{
  "n_mels": 40,
  "qk_norm": false,
  "moe_every": 1,
  "experts_per_token": 2
}
Rows from block 3 of a small multi-label audio tagger, named by matrix and row number. Rows with one number within an expert belong to one neuron, the router's apart. Each number is 50 + 15 x the weight over its row's rms, rounded and kept within 0 to 99. All counts start at 0. After the name is the row's rms in percent of the matrix's.
Before each expert's rows are labels from the 100 clips, of 14976, where the router gives the expert most weight on average: "loudest band" is the band of the loudest frequency at the time of the peak. Only what is clearly more common there than usual is listed. The data: single English command words and digits, spoken by a formant synthesiser in many voices.
# router: router (model.blocks.3.mlp.router.weight, 4x384, trained with AdamW), inputs 320-383
# up: expert up (model.blocks.3.mlp.up, 4x192x384), inputs 320-383
# down: expert down (model.blocks.3.mlp.down, 4x384x192, transposed), outputs 320-383

# expert 2
loudest band: 4000 to 8000 Hz
router.2 096:50 38 66 35 18 39 45 71 70 20 36 52 49 35 44 36 42 59 28 51 43 41 39 51 38 70 41 39 51 40 65 33 47 46 39 38 67 66 34 51 60 39 33 67 63 47 47 71 44 67 48 55 47 43 61 42 58 62 22 48 45 72 38 42
up.0 097:27 73 84 32 63 81 66 68 51 71 36 59 61 43 45 52 55 39 56 51 28 37 14 17 61 25 50 46 39 72 75 45 50 55 75 49 55 31 51 49 41 45 71 47 52 62 37 37 45 39 65 72 28 26 65 69 66 18 60 63 49 65 70 64
down.0 100:46 64 33 56 27 60 45 34 33 72 44 76 19 46 54 48 62 57 52 38 27 55 56 57 44 38 69 85 51 70 38 46 87 44 35 37 51 43 67 89 51 29 73 25 39 48 45 69 53 43 76 49 25 57 53 44 29 51 66 73 59 42 73 53
up.1 135:30 60 39 67 42 64 51 59 42 16 37 56 56 38 72 46 51 78 57 43 40 61 57 67 39 64 82 59 28 26 32 49 42 51 19 50 47 63 58 60 46 45 54 71 47 29 41 50 40 33 80 47 73 54 57 50 58 26 31 51 59 45 43 45
down.1 126:37 44 38 40 71 34 76 58 63 24 56 40 73 44 65 46 62 60 61 46 60 23 21 62 62 51 64 38 49 86 65 49 75 75 42 18 15 56 68 33 50 52 54 36 19 36 44 49 59 67 45 33 39 48 19 62 61 65 44 31 37 71 75 41
up.2 089:60 75 57 57 49 61 49 31 60 46 27 71 33 65 63 36 58 29 88 60 52 55 43 27 70 29 51 40 41 65 36 56 53 46 55 70 38 34 67 38 37 47 57 31 32 73 55 64 59 46 77 60 34 20 48 61 49 77 63 73 52 39 53 60
down.2 084:62 62 65 60 27 42 48 28 46 33 40 59 31 29 42 68 57 91 46 27 32 50 48 24 46 39 74 45 54 74 49 34 57 88 56 27 35 74 39 61 82 40 59 47 36 51 42 70 27 51 62 25 45 37 47 49 59 56 54 81 54 64 37 39
up.3 102:57 82 48 57 53 61 35 48 24 35 26 76 28 45 44 57 45 37 54 57 56 58 37 40 54 63 28 18 30 57 58 52 53 30 66 80 42 46 75 59 38 54 48 70 35 51 56 55 58 60 51 59 66 69 40 59 51 74 55 49 37 64 62 66
down.3 109:57 68 13 24 46 56 44 45 46 57 56 68 22 71 52 68 34 68 68 55 30 48 30 40 22 39 99 94 56 57 54 60 35 80 58 31 66 29 66 67 44 45 56 60 44 73 42 67 73 63 73 56 39 38 40 66 39 46 52 68 50 35 28 52
up.4 094:51 46 05 30 77 25 72 45 25 54 50 56 79 49 50 34 77 58 55 42 34 50 81 43 49 31 51 59 45 20 84 67 47 52 45 68 23 36 52 49 45 45 59 39 43 66 57 53 46 26 45 62 21 51 10 45 52 79 52 36 45 62 33 76
down.4 093:36 64 51 58 54 53 45 60 35 43 33 46 34 30 31 64 57 62 60 43 39 40 33 52 44 63 28 63 46 22 47 55 54 85 62 22 43 36 59 48 52 45 60 61 35 53 24 46 52 53 52 79 43 68 58 45 44 42 25 59 47 41 44 38
up.5 097:53 67 65 46 82 62 57 70 55 32 27 68 42 46 61 49 43 56 38 58 74 63 65 48 45 63 86 69 24 44 46 75 43 20 43 64 44 46 49 67 83 48 74 44 34 57 66 43 29 27 42 64 52 68 62 59 52 87 63 61 68 59 56 62
down.5 090:23 40 45 50 52 54 17 57 54 35 57 74 63 45 84 48 65 41 49 37 53 62 41 74 47 51 51 83 40 26 18 61 41 31 32 80 43 57 28 29 46 53 36 32 40 21 56 59 21 41 58 44 46 43 44 38 71 71 49 34 62 33 26 34
up.6 096:37 64 75 69 42 80 70 54 48 39 25 58 52 64 61 66 31 49 38 20 52 54 37 60 74 71 58 71 29 56 44 75 53 28 46 50 26 30 52 52 62 40 58 47 32 33 56 44 29 48 55 44 87 55 72 54 41 55 74 54 85 50 63 48
down.6 091:19 33 37 39 46 59 32 32 61 47 46 61 32 49 72 60 76 33 48 44 66 55 49 58 28 68 78 72 50 24 46 74 35 27 50 35 63 39 41 47 24 69 34 40 63 53 90 35 56 70 60 31 31 46 51 57 70 47 76 34 31 37 41 31
up.7 098:60 60 55 46 24 46 59 15 66 30 29 46 38 53 48 30 73 87 50 42 51 45 67 57 64 54 63 39 66 52 76 33 59 30 62 43 77 55 67 56 56 48 56 39 34 52 46 60 35 75 68 40 38 64 71 48 74 37 46 65 40 54 69 80
down.7 093:21 34 59 59 52 61 57 55 57 70 58 56 55 41 54 35 61 48 46 57 70 21 38 35 57 27 29 51 37 31 37 48 63 53 74 51 50 72 52 36 37 64 75 55 77 57 65 46 46 66 79 36 76 63 57 48 73 33 32 17 53 50 44 38
up.8 101:67 99 64 74 68 47 50 60 30 46 31 44 88 62 56 59 49 46 83 40 36 49 58 70 75 48 60 51 26 69 51 70 77 31 36 62 55 48 55 79 48 32 50 17 48 42 20 81 57 52 53 68 71 61 39 38 50 48 52 64 52 36 49 36
down.8 102:67 73 28 77 48 21 41 68 30 55 53 37 58 47 49 62 21 58 54 17 48 47 24 58 45 57 67 23 43 61 64 65 78 39 40 41 52 38 63 46 58 44 59 29 41 35 09 74 79 43 31 49 76 87 60 22 37 42 48 36 47 28 78 49
up.9 102:43 41 59 33 51 50 79 34 50 79 44 68 43 61 59 49 39 73 45 20 53 56 60 55 37 71 46 32 50 57 47 51 47 17 37 46 54 23 62 63 40 38 53 57 47 70 33 50 36 36 60 60 57 85 56 62 42 39 91 46 58 64 38 39
down.9 096:88 74 57 38 62 59 48 52 47 55 29 57 29 27 74 53 44 31 42 55 57 54 43 58 19 49 44 50 69 29 51 55 50 54 61 66 48 52 56 56 41 68 37 31 47 65 57 52 40 34 40 63 23 35 36 64 48 64 48 65 51 60 75 26
up.10 089:50 48 48 62 52 79 92 27 58 51 29 71 55 41 82 52 58 66 53 32 34 77 67 39 68 29 54 35 34 62 25 66 48 39 55 61 58 38 77 38 36 48 49 76 41 73 72 58 41 40 60 56 55 68 25 52 30 62 50 57 41 59 50 59
down.10 092:44 46 48 53 24 37 49 53 63 39 48 55 44 07 63 44 29 63 43 72 44 59 45 36 53 55 38 33 46 99 31 10 49 69 50 39 70 75 66 37 64 29 82 40 33 69 25 24 69 40 56 75 55 42 40 33 36 62 26 90 78 91 62 85
up.11 101:60 39 61 65 80 61 40 55 73 46 43 41 38 79 61 39 50 64 43 61 81 36 62 33 54 35 35 76 40 54 62 42 44 47 70 57 28 36 57 46 56 50 58 60 47 55 57 65 49 56 40 56 57 50 49 69 75 13 78 60 52 60 49 67
down.11 099:52 52 60 32 42 71 46 21 43 43 58 55 58 51 49 31 46 46 44 51 38 41 23 59 42 51 45 53 53 55 40 64 57 58 47 50 53 66 44 65 56 07 53 71 57 45 38 53 70 67 31 39 67 48 56 44 74 42 21 62 78 55 52 52

# expert 0
loudest band: 250 to 500 Hz
router.0 098:53 48 76 63 70 49 32 28 37 35 58 43 59 64 66 43 49 28 81 50 60 14 57 52 59 43 15 70 35 55 46 52 43 57 64 41 48 46 35 47 63 80 61 39 69 32 69 48 55 34 55 85 55 45 43 64 39 47 49 37 63 63 39 21
up.0 091:58 48 51 32 49 81 57 59 44 36 40 52 59 44 43 52 76 41 28 72 31 57 72 49 43 42 60 44 35 39 60 61 39 37 62 76 38 19 44 52 60 58 65 85 30 37 59 49 88 46 66 53 44 39 47 50 45 33 41 58 42 59 44 73
down.0 096:45 67 61 64 71 39 53 72 54 52 28 45 43 65 57 75 50 55 57 77 42 58 52 61 46 46 69 47 45 57 73 39 50 66 68 55 57 53 32 56 75 68 27 54 52 75 47 36 18 53 42 61 48 45 42 45 44 77 35 69 39 40 60 70
up.1 092:40 72 39 27 42 44 59 40 54 37 27 60 13 27 70 70 41 46 34 50 39 69 36 50 37 58 75 45 45 76 58 67 48 37 37 52 43 45 36 59 70 62 32 63 32 51 56 53 38 59 50 64 25 37 33 60 40 25 59 46 65 51 43 64
down.1 091:61 28 59 29 32 73 55 49 71 17 36 59 79 71 31 35 40 50 46 34 58 49 51 45 66 21 73 51 66 46 56 43 53 57 61 49 46 74 67 45 44 64 57 38 56 37 53 44 52 66 45 38 64 33 33 28 80 49 67 60 50 60 46 40
up.2 127:48 47 66 48 46 47 58 56 53 56 32 64 42 23 54 43 57 57 40 39 42 49 45 45 27 65 37 31 30 54 74 47 51 46 46 55 33 13 78 67 41 43 57 57 35 33 39 55 55 66 72 43 05 42 67 65 27 46 60 34 35 65 50 71
down.2 136:61 39 66 38 43 34 58 54 76 46 37 59 38 22 58 48 47 69 24 46 67 48 63 55 09 40 41 44 44 46 70 52 38 38 44 44 28 34 55 43 52 43 49 60 73 59 50 77 14 55 48 53 42 41 67 64 09 38 49 46 57 77 24 53
up.3 108:51 50 39 38 33 56 68 35 36 77 38 48 50 60 38 77 44 54 34 52 38 29 39 45 50 61 70 41 53 31 56 81 50 28 38 65 64 69 32 23 37 25 81 43 42 66 54 62 36 50 47 61 44 56 47 66 10 48 57 34 44 60 50 55
down.3 113:33 55 37 69 62 41 55 81 60 56 74 20 62 48 72 54 42 28 54 37 50 59 39 42 73 56 57 48 31 40 27 45 59 46 34 39 60 70 69 48 26 18 24 53 67 22 34 52 48 53 52 24 42 56 33 56 50 58 45 50 51 54 41 44
up.4 074:42 44 68 50 42 56 64 59 49 69 35 54 51 48 55 58 42 42 33 50 70 63 43 45 49 57 65 54 45 45 64 66 80 21 22 44 51 46 33 28 36 39 54 36 30 24 55 82 25 45 52 44 55 61 51 79 40 42 52 39 51 36 64 92
down.4 068:49 56 49 59 58 47 31 46 63 48 51 33 45 54 63 64 45 45 89 49 45 37 53 47 59 39 42 46 40 59 26 49 61 41 42 62 42 44 62 19 60 16 26 32 69 48 54 76 62 67 43 49 52 57 61 62 53 22 18 56 55 51 55 35
up.5 100:63 38 61 53 27 72 43 37 55 44 34 40 49 52 48 43 69 40 59 51 44 68 62 38 36 31 65 32 75 61 48 27 49 37 46 57 73 74 72 72 45 65 78 56 38 37 58 68 18 55 65 58 20 50 47 48 83 27 64 65 46 63 44 51
down.5 110:60 42 31 65 78 57 68 54 37 61 77 71 41 69 22 53 32 50 24 48 44 79 38 49 22 58 45 32 65 67 50 23 96 68 33 58 36 46 69 47 13 51 71 46 56 42 30 46 63 41 59 50 50 67 26 52 45 69 59 58 96 63 67 78
up.6 082:55 61 48 20 64 44 67 38 36 54 32 63 71 75 37 78 33 74 33 74 50 71 52 42 55 47 47 41 32 67 54 65 48 27 55 98 40 32 85 61 46 49 42 74 42 74 73 42 67 73 29 44 48 29 38 75 61 41 25 46 39 53 37 63
down.6 078:37 34 54 58 33 64 61 56 36 54 55 58 39 46 34 53 44 79 55 62 84 85 73 56 31 47 68 75 22 49 50 24 52 71 49 50 59 41 76 46 85 55 45 29 54 33 74 74 64 19 57 43 48 56 59 22 43 75 36 38 54 32 37 45
up.7 093:62 73 62 45 54 24 55 43 61 64 28 46 43 43 69 43 56 79 67 35 84 52 60 73 77 50 60 59 54 44 39 69 58 14 44 63 43 61 44 79 77 39 44 22 36 67 58 82 44 26 06 41 28 45 49 67 50 68 47 76 40 67 38 54
down.7 102:50 38 62 16 36 49 78 46 30 67 61 43 37 49 59 42 45 59 25 57 22 55 65 17 65 66 37 35 60 65 54 58 57 58 43 34 67 31 58 51 53 47 43 78 36 69 75 51 78 81 45 50 28 57 38 38 19 43 15 74 56 40 46 51
up.8 097:57 58 45 46 53 46 47 53 57 46 45 61 66 38 45 59 55 44 69 55 24 53 46 38 69 32 70 11 21 64 26 31 52 61 48 65 64 26 77 14 34 24 52 60 39 37 46 21 55 79 57 57 46 44 47 52 61 23 58 47 25 47 46 77
down.8 101:55 29 40 50 31 20 77 51 55 18 52 44 60 72 21 51 40 64 55 46 56 49 64 49 67 46 50 53 49 36 44 39 32 61 46 71 52 47 61 39 79 55 53 45 62 59 59 44 39 62 33 61 48 43 39 51 43 59 45 57 47 37 12 39
up.9 101:67 36 35 40 58 32 61 45 58 38 48 63 51 44 34 46 74 46 53 66 44 49 50 49 95 32 50 48 51 38 52 51 60 27 34 75 40 54 39 40 42 26 68 16 46 42 34 73 61 70 46 56 43 43 22 64 48 79 55 53 38 79 35 59
down.9 092:47 80 55 79 60 27 53 54 30 28 30 51 63 47 65 55 54 32 60 52 22 63 42 69 58 60 50 72 46 40 41 65 48 63 32 56 56 45 21 44 54 56 48 53 24 55 31 54 51 56 47 61 49 46 34 43 55 56 17 53 51 56 63 59
up.10 097:59 67 42 65 53 60 46 16 59 31 31 62 45 57 45 85 45 43 71 35 28 61 38 67 68 63 66 46 47 59 32 85 39 27 52 46 58 42 26 65 23 47 51 33 36 64 47 79 25 62 82 57 36 85 55 42 50 62 29 20 57 28 44 84
down.10 098:68 60 28 44 45 47 46 26 17 37 41 56 56 48 53 24 73 83 60 24 57 59 73 62 34 32 64 62 59 36 42 57 68 45 66 41 62 69 52 60 67 43 41 48 42 63 57 62 51 42 44 45 62 59 39 53 70 58 48 58 27 66 57 52
up.11 095:15 36 23 46 23 37 48 46 65 42 37 56 28 80 76 52 58 78 53 42 71 67 49 40 51 42 61 64 68 47 67 68 51 40 28 52 48 41 50 55 49 64 40 63 48 39 59 54 45 65 40 54 54 41 58 53 69 69 74 67 47 41 50 36
down.11 093:48 48 58 42 57 21 59 55 72 43 59 72 72 24 45 76 15 32 22 55 60 61 23 39 38 55 52 38 44 69 49 23 52 56 40 60 47 47 41 51 50 50 58 24 59 44 67 25 64 41 01 51 39 27 52 65 72 81 60 64 50 57 42 58

# expert 1
loudest band: 500 to 1000 Hz
router.1 099:46 55 42 55 64 91 64 51 39 74 60 38 59 48 21 47 47 56 57 46 42 64 52 49 58 52 63 47 48 35 61 52 40 19 67 44 50 52 72 64 43 35 55 54 50 68 52 61 40 29 35 32 47 54 50 63 44 48 58 43 30 40 57 32
up.0 111:39 59 59 66 31 37 45 50 30 50 41 65 59 67 46 50 93 69 47 50 43 23 63 37 70 53 25 54 56 87 55 59 42 86 68 42 57 28 33 44 49 62 31 48 30 42 26 33 65 41 41 84 33 52 61 36 29 57 46 41 61 61 53 52
down.0 101:44 34 23 51 63 57 70 77 43 64 49 38 62 60 28 65 39 23 36 73 29 92 48 43 64 43 30 28 39 67 52 44 68 67 43 41 29 49 80 55 34 39 41 43 45 47 29 43 56 29 42 56 44 77 26 47 49 45 54 29 36 43 62 42
up.1 129:52 49 71 48 44 31 62 28 71 40 52 33 38 27 44 48 53 57 74 38 72 35 57 41 32 31 60 25 64 69 42 29 79 43 46 31 51 43 80 49 58 32 74 53 53 35 33 81 45 69 68 62 29 54 37 63 44 75 61 79 41 71 28 74
down.1 135:80 43 57 33 35 48 51 47 64 50 43 40 30 25 65 43 28 53 58 59 71 66 72 36 42 26 69 55 49 55 35 26 60 64 18 50 27 66 69 55 61 36 57 57 52 75 59 60 45 54 69 49 65 36 21 44 27 74 50 73 49 43 42 59
up.2 129:53 31 45 53 54 28 86 63 45 55 50 29 52 61 56 43 52 49 34 40 39 63 44 74 32 44 11 49 55 63 55 49 88 47 40 75 29 50 41 49 28 42 57 28 34 45 62 39 49 56 46 81 58 37 18 52 64 64 32 45 40 83 47 59
down.2 139:46 15 46 45 47 43 51 74 07 55 44 38 51 26 46 41 43 71 41 36 42 64 52 39 28 41 42 32 45 32 72 44 65 47 29 67 53 53 48 16 51 39 54 71 45 53 64 30 28 41 16 42 44 64 53 60 52 44 51 35 18 61 48 45
up.3 073:17 54 73 31 59 21 66 49 28 28 30 64 37 56 75 60 43 38 52 51 63 68 69 45 63 53 45 63 44 50 56 71 52 25 49 32 39 32 60 58 56 45 71 25 25 71 84 38 35 66 29 66 59 65 47 50 41 42 31 37 37 70 41 61
down.3 072:62 53 53 70 60 48 35 63 44 58 63 42 58 51 69 35 15 30 22 44 46 60 24 67 32 69 39 71 32 43 56 37 44 52 52 53 50 48 42 32 40 70 66 59 55 53 29 66 32 51 26 55 36 30 58 19 65 87 72 39 42 41 66 34
up.4 104:45 36 60 54 36 39 63 39 67 53 37 55 49 59 48 56 30 49 32 88 73 70 33 44 69 59 66 58 37 51 29 66 13 37 43 37 36 69 36 50 70 69 49 26 47 45 74 53 44 33 42 50 62 55 40 55 31 44 30 71 56 32 30 24
down.4 113:53 38 75 57 55 66 48 56 33 44 46 38 44 45 35 52 31 50 59 75 74 76 52 48 37 63 56 78 51 22 36 50 37 37 28 40 50 54 31 49 72 70 37 60 82 52 83 46 51 44 45 65 41 35 74 54 34 65 63 49 48 40 28 20
up.5 105:47 57 53 42 55 33 45 64 50 37 43 40 57 51 50 64 28 32 28 30 59 53 49 56 72 77 74 45 44 47 51 66 63 49 40 91 59 54 48 57 58 48 68 53 44 44 26 51 44 26 21 79 61 60 46 43 43 65 56 42 48 73 31 33
down.5 104:65 61 65 25 61 68 68 32 43 68 47 49 48 41 36 42 56 20 43 45 40 52 76 73 62 68 44 50 41 36 37 60 44 57 38 72 68 54 61 82 26 39 51 69 31 53 54 50 71 72 28 30 23 55 58 88 48 48 43 68 50 69 50 25
up.6 099:31 79 57 61 45 55 39 43 50 38 30 59 59 82 51 38 58 62 53 64 59 22 59 47 60 40 48 44 23 45 54 47 62 31 25 90 40 75 37 41 53 31 63 35 29 47 50 79 39 72 36 50 82 48 58 40 65 65 81 70 60 62 30 66
down.6 097:53 37 26 56 39 32 31 38 35 47 42 70 68 80 76 56 61 57 53 83 43 62 43 66 33 24 49 43 36 99 55 70 40 50 22 70 32 39 19 47 69 43 48 41 27 25 42 34 45 58 45 54 51 58 61 26 51 57 22 47 30 39 55 90
up.7 095:51 66 73 32 42 25 49 24 41 38 38 73 33 77 31 59 53 45 36 39 41 35 36 41 60 80 56 54 42 63 49 75 74 49 66 34 60 37 31 58 57 40 69 32 29 38 27 61 69 41 16 61 60 55 65 59 49 48 64 50 80 71 50 43
down.7 075:46 30 28 56 53 45 30 62 33 37 40 37 69 41 70 52 38 37 45 27 61 51 58 44 53 33 58 78 27 16 58 54 24 35 43 49 58 35 60 55 76 41 43 66 65 52 71 33 99 46 71 31 41 63 39 48 44 50 45 29 53 32 73 28
up.8 093:16 50 49 46 70 31 66 80 59 27 31 68 66 79 61 63 34 72 56 51 69 59 45 37 89 54 58 51 43 47 55 71 77 39 61 45 32 49 33 66 62 23 47 46 43 27 41 52 48 36 34 48 91 51 36 59 58 59 45 67 46 41 64 45
down.8 101:38 75 53 68 46 56 44 51 50 81 36 58 46 38 48 56 25 42 70 57 66 27 58 28 30 42 92 69 66 53 45 60 37 48 23 49 44 67 50 62 60 64 45 27 73 25 44 57 52 50 45 63 29 60 74 53 46 58 59 79 33 20 50 48
up.9 101:61 60 55 70 53 43 28 50 47 17 37 55 73 78 47 68 37 45 49 42 54 48 52 50 73 56 67 41 50 73 49 36 49 42 57 83 39 44 36 38 61 45 46 45 40 40 49 64 14 51 18 59 77 36 59 48 42 87 53 88 47 37 31 72
down.9 102:53 65 36 53 56 39 42 31 51 25 56 49 59 60 52 40 67 56 71 46 41 31 50 64 28 52 45 59 50 47 61 35 64 43 37 75 58 43 46 33 55 44 40 67 54 72 65 77 47 54 50 27 85 54 73 31 50 49 45 47 44 36 72 48
up.10 098:35 47 53 38 30 35 75 50 51 44 49 56 63 73 63 41 35 54 55 76 55 52 70 54 52 37 30 54 27 48 71 54 71 26 24 45 48 32 56 39 45 38 39 46 14 51 56 52 26 55 42 60 58 69 50 47 43 58 61 65 54 42 55 67
down.10 094:21 30 46 61 47 51 48 83 48 54 77 29 46 68 35 43 61 56 64 40 32 32 51 73 60 71 39 58 53 50 51 47 52 52 08 60 44 61 51 34 57 32 66 56 68 51 41 50 66 42 41 44 52 77 37 38 54 62 82 37 53 39 37 30
up.11 143:22 47 42 55 34 38 90 44 66 57 45 57 57 49 56 52 74 41 44 49 26 53 60 37 56 60 30 23 35 62 65 78 62 53 36 49 45 37 34 58 50 47 51 33 41 45 33 49 74 28 38 52 55 70 26 22 55 46 51 61 50 22 68 55
down.11 170:37 53 43 51 18 50 54 44 70 58 49 64 55 50 36 63 53 30 36 57 16 56 43 17 41 53 56 27 42 67 46 70 62 68 17 27 38 59 59 73 39 37 33 28 43 50 24 62 61 50 47 53 26 52 04 36 42 37 47 65 59 15 50 55

# expert 3
loudest band: 250 to 500 Hz
router.3 106:58 45 14 54 49 42 60 55 48 44 47 70 33 51 60 68 48 50 20 62 38 62 49 45 33 43 56 31 44 56 25 41 74 69 33 66 34 45 60 43 43 54 48 46 32 68 43 57 57 79 64 47 46 47 23 37 41 35 57 55 71 34 68 87
up.0 133:86 57 53 66 52 46 43 65 82 55 56 38 48 38 49 44 55 69 54 43 63 48 60 83 56 64 37 46 40 60 70 58 46 32 49 54 49 31 55 42 59 48 37 52 36 59 74 54 44 58 60 38 18 66 68 71 36 75 37 27 54 52 37 72
down.0 160:41 65 86 78 51 74 67 57 95 66 61 25 27 65 32 52 54 38 71 55 66 54 43 59 56 31 40 34 63 64 37 57 60 22 58 49 54 34 36 44 54 50 52 10 63 17 51 47 47 62 50 40 48 48 70 65 37 50 64 31 43 39 29 39
up.1 110:51 58 52 67 21 65 46 50 39 59 31 45 26 64 43 61 53 51 65 59 44 62 70 28 58 69 64 26 39 59 57 63 70 47 78 53 70 46 47 33 38 70 45 40 58 28 70 42 54 29 38 55 84 48 65 56 44 47 12 57 28 58 63 57
down.1 119:51 72 44 51 39 42 15 76 36 31 26 38 53 46 33 45 79 49 57 37 44 12 52 55 58 77 38 32 43 62 48 77 61 35 66 31 36 58 25 55 67 51 45 60 72 47 57 64 47 39 30 49 73 58 46 36 26 66 27 27 21 50 17 44
up.2 102:32 59 57 35 24 53 66 58 66 37 40 43 74 61 78 46 44 42 39 60 35 44 58 53 59 83 36 63 63 60 41 43 48 38 54 32 41 24 46 67 82 39 50 69 40 64 55 48 65 42 28 46 89 65 50 28 47 60 59 47 46 61 42 23
down.2 106:79 57 40 59 32 16 42 47 38 32 69 58 50 38 72 57 64 54 40 27 49 60 61 62 48 68 42 39 14 74 70 32 74 74 44 39 68 32 75 57 66 53 57 52 44 44 48 71 51 70 43 35 59 45 84 39 66 32 54 54 39 73 58 34
up.3 091:39 78 57 48 44 37 62 40 50 37 25 40 57 74 59 52 50 61 65 53 57 48 58 64 70 55 65 37 33 55 55 61 72 11 41 41 55 51 68 65 70 20 60 51 34 44 28 79 25 36 38 81 73 55 63 59 49 40 37 54 29 38 38 36
down.3 085:27 49 71 67 70 57 83 69 45 76 50 42 37 22 50 57 38 53 28 45 29 70 54 76 51 41 25 71 56 90 73 34 69 20 45 43 57 32 45 30 38 46 74 32 38 29 44 39 48 36 52 48 48 52 74 46 57 69 80 37 65 51 35 60
up.4 090:59 67 80 58 45 41 42 67 60 33 27 59 55 80 64 51 55 36 68 33 45 31 57 32 76 71 35 37 23 65 57 78 31 30 47 67 59 21 18 75 59 47 61 56 26 34 62 59 34 57 40 81 56 70 76 49 63 53 55 49 32 53 38 47
down.4 086:49 22 31 62 64 79 41 59 37 53 41 80 41 71 51 67 33 65 51 24 57 38 56 54 68 52 48 53 34 41 55 68 61 33 79 44 60 44 26 42 52 56 76 42 29 62 74 53 67 52 61 56 79 33 47 57 43 57 50 26 54 53 66 34
up.5 088:27 62 78 53 41 43 67 24 51 27 08 37 57 54 57 50 65 59 62 45 44 30 43 52 62 61 31 49 42 55 73 58 38 25 53 57 41 41 47 43 57 39 49 31 12 60 65 57 10 39 44 71 69 50 71 71 57 55 60 45 32 68 31 47
down.5 068:52 45 56 39 50 46 29 37 40 65 10 51 31 34 35 51 54 62 48 39 55 46 50 38 55 59 49 46 56 74 48 69 76 59 58 53 74 32 73 50 31 62 63 45 51 34 35 38 45 37 38 55 71 63 36 63 73 31 46 30 64 64 53 52
up.6 073:00 43 75 43 37 74 27 59 43 25 30 40 77 58 53 56 29 44 40 35 46 54 70 53 63 69 43 37 41 82 75 66 49 22 55 49 71 61 58 64 62 36 65 73 39 53 69 49 27 53 66 56 73 65 66 65 53 57 57 38 59 64 69 39
down.6 070:62 62 50 74 53 58 60 68 48 50 48 50 52 35 40 33 68 45 44 66 53 48 62 52 28 74 41 56 67 32 65 20 42 68 90 37 52 35 56 66 61 65 66 32 55 41 38 48 35 58 66 56 55 44 82 50 70 75 38 52 81 41 51 15
up.7 123:50 06 38 76 75 61 63 44 49 56 61 52 30 36 51 78 22 46 27 36 61 51 46 50 31 74 19 25 62 63 46 47 67 22 29 40 51 45 37 40 34 48 65 64 40 69 69 20 70 49 27 48 39 68 49 40 49 56 83 40 36 54 87 66
down.7 130:26 49 56 66 48 64 48 57 81 76 25 65 41 39 65 40 58 38 46 60 64 51 51 45 55 47 23 37 65 41 60 54 48 44 58 29 81 34 28 69 60 54 48 23 38 26 29 46 54 51 63 56 58 57 75 47 44 53 55 70 47 47 50 40
up.8 090:26 73 75 32 64 63 38 36 67 48 11 40 39 70 89 60 57 54 72 54 55 67 31 54 44 62 62 69 32 55 60 75 48 21 54 48 61 62 29 53 52 45 42 50 34 51 57 76 33 32 43 58 70 54 61 67 47 18 47 45 38 42 47 50
down.8 078:21 69 29 71 54 49 87 54 54 48 61 44 86 62 48 36 44 63 57 47 39 49 46 57 77 42 13 29 81 57 54 59 60 55 47 24 49 56 52 48 34 59 53 33 41 41 23 47 29 50 39 51 40 65 38 35 25 60 63 45 62 52 60 52
up.9 097:23 54 45 54 42 37 54 41 50 48 43 53 44 53 77 35 66 66 66 58 54 27 78 76 62 64 17 35 42 62 47 49 51 37 50 64 62 39 49 56 55 62 58 48 42 46 43 51 28 60 45 78 56 62 56 39 38 72 68 53 52 41 65 51
down.9 097:38 44 59 54 57 55 58 53 32 35 88 69 49 69 62 72 48 60 57 55 73 57 53 23 62 49 52 50 55 63 48 60 38 62 39 34 63 59 29 37 49 50 56 77 24 51 70 50 55 78 71 40 40 56 66 32 46 56 26 54 61 42 43 37
up.10 100:41 44 71 43 56 72 56 46 48 64 45 55 30 78 75 70 50 35 54 29 21 77 53 35 72 41 51 54 45 65 46 58 62 48 49 18 65 47 51 67 41 29 46 42 40 63 61 54 51 32 60 62 63 42 51 55 76 37 46 72 42 34 38 33
down.10 093:43 28 46 38 26 60 35 65 58 81 31 15 35 60 25 43 37 26 46 47 58 70 40 40 50 30 43 62 58 38 47 46 36 48 46 61 35 33 46 54 40 30 46 26 15 59 47 47 29 42 90 63 45 52 25 43 81 51 86 56 50 36 34 55
up.11 111:44 75 48 35 70 50 40 51 54 24 48 41 79 78 62 48 65 51 69 29 37 64 62 49 62 22 48 85 53 59 49 76 49 28 68 37 50 61 35 62 20 62 42 45 40 55 66 61 54 49 52 96 21 28 40 56 59 45 59 44 64 57 35 45
down.11 114:44 30 49 24 29 74 47 45 67 52 47 18 46 45 52 38 50 63 54 54 54 79 57 65 70 05 34 50 54 38 42 68 55 27 39 57 63 72 37 49 45 30 29 58 74 41 56 43 80 60 99 33 57 71 41 62 56 15 57 41 47 34 53 63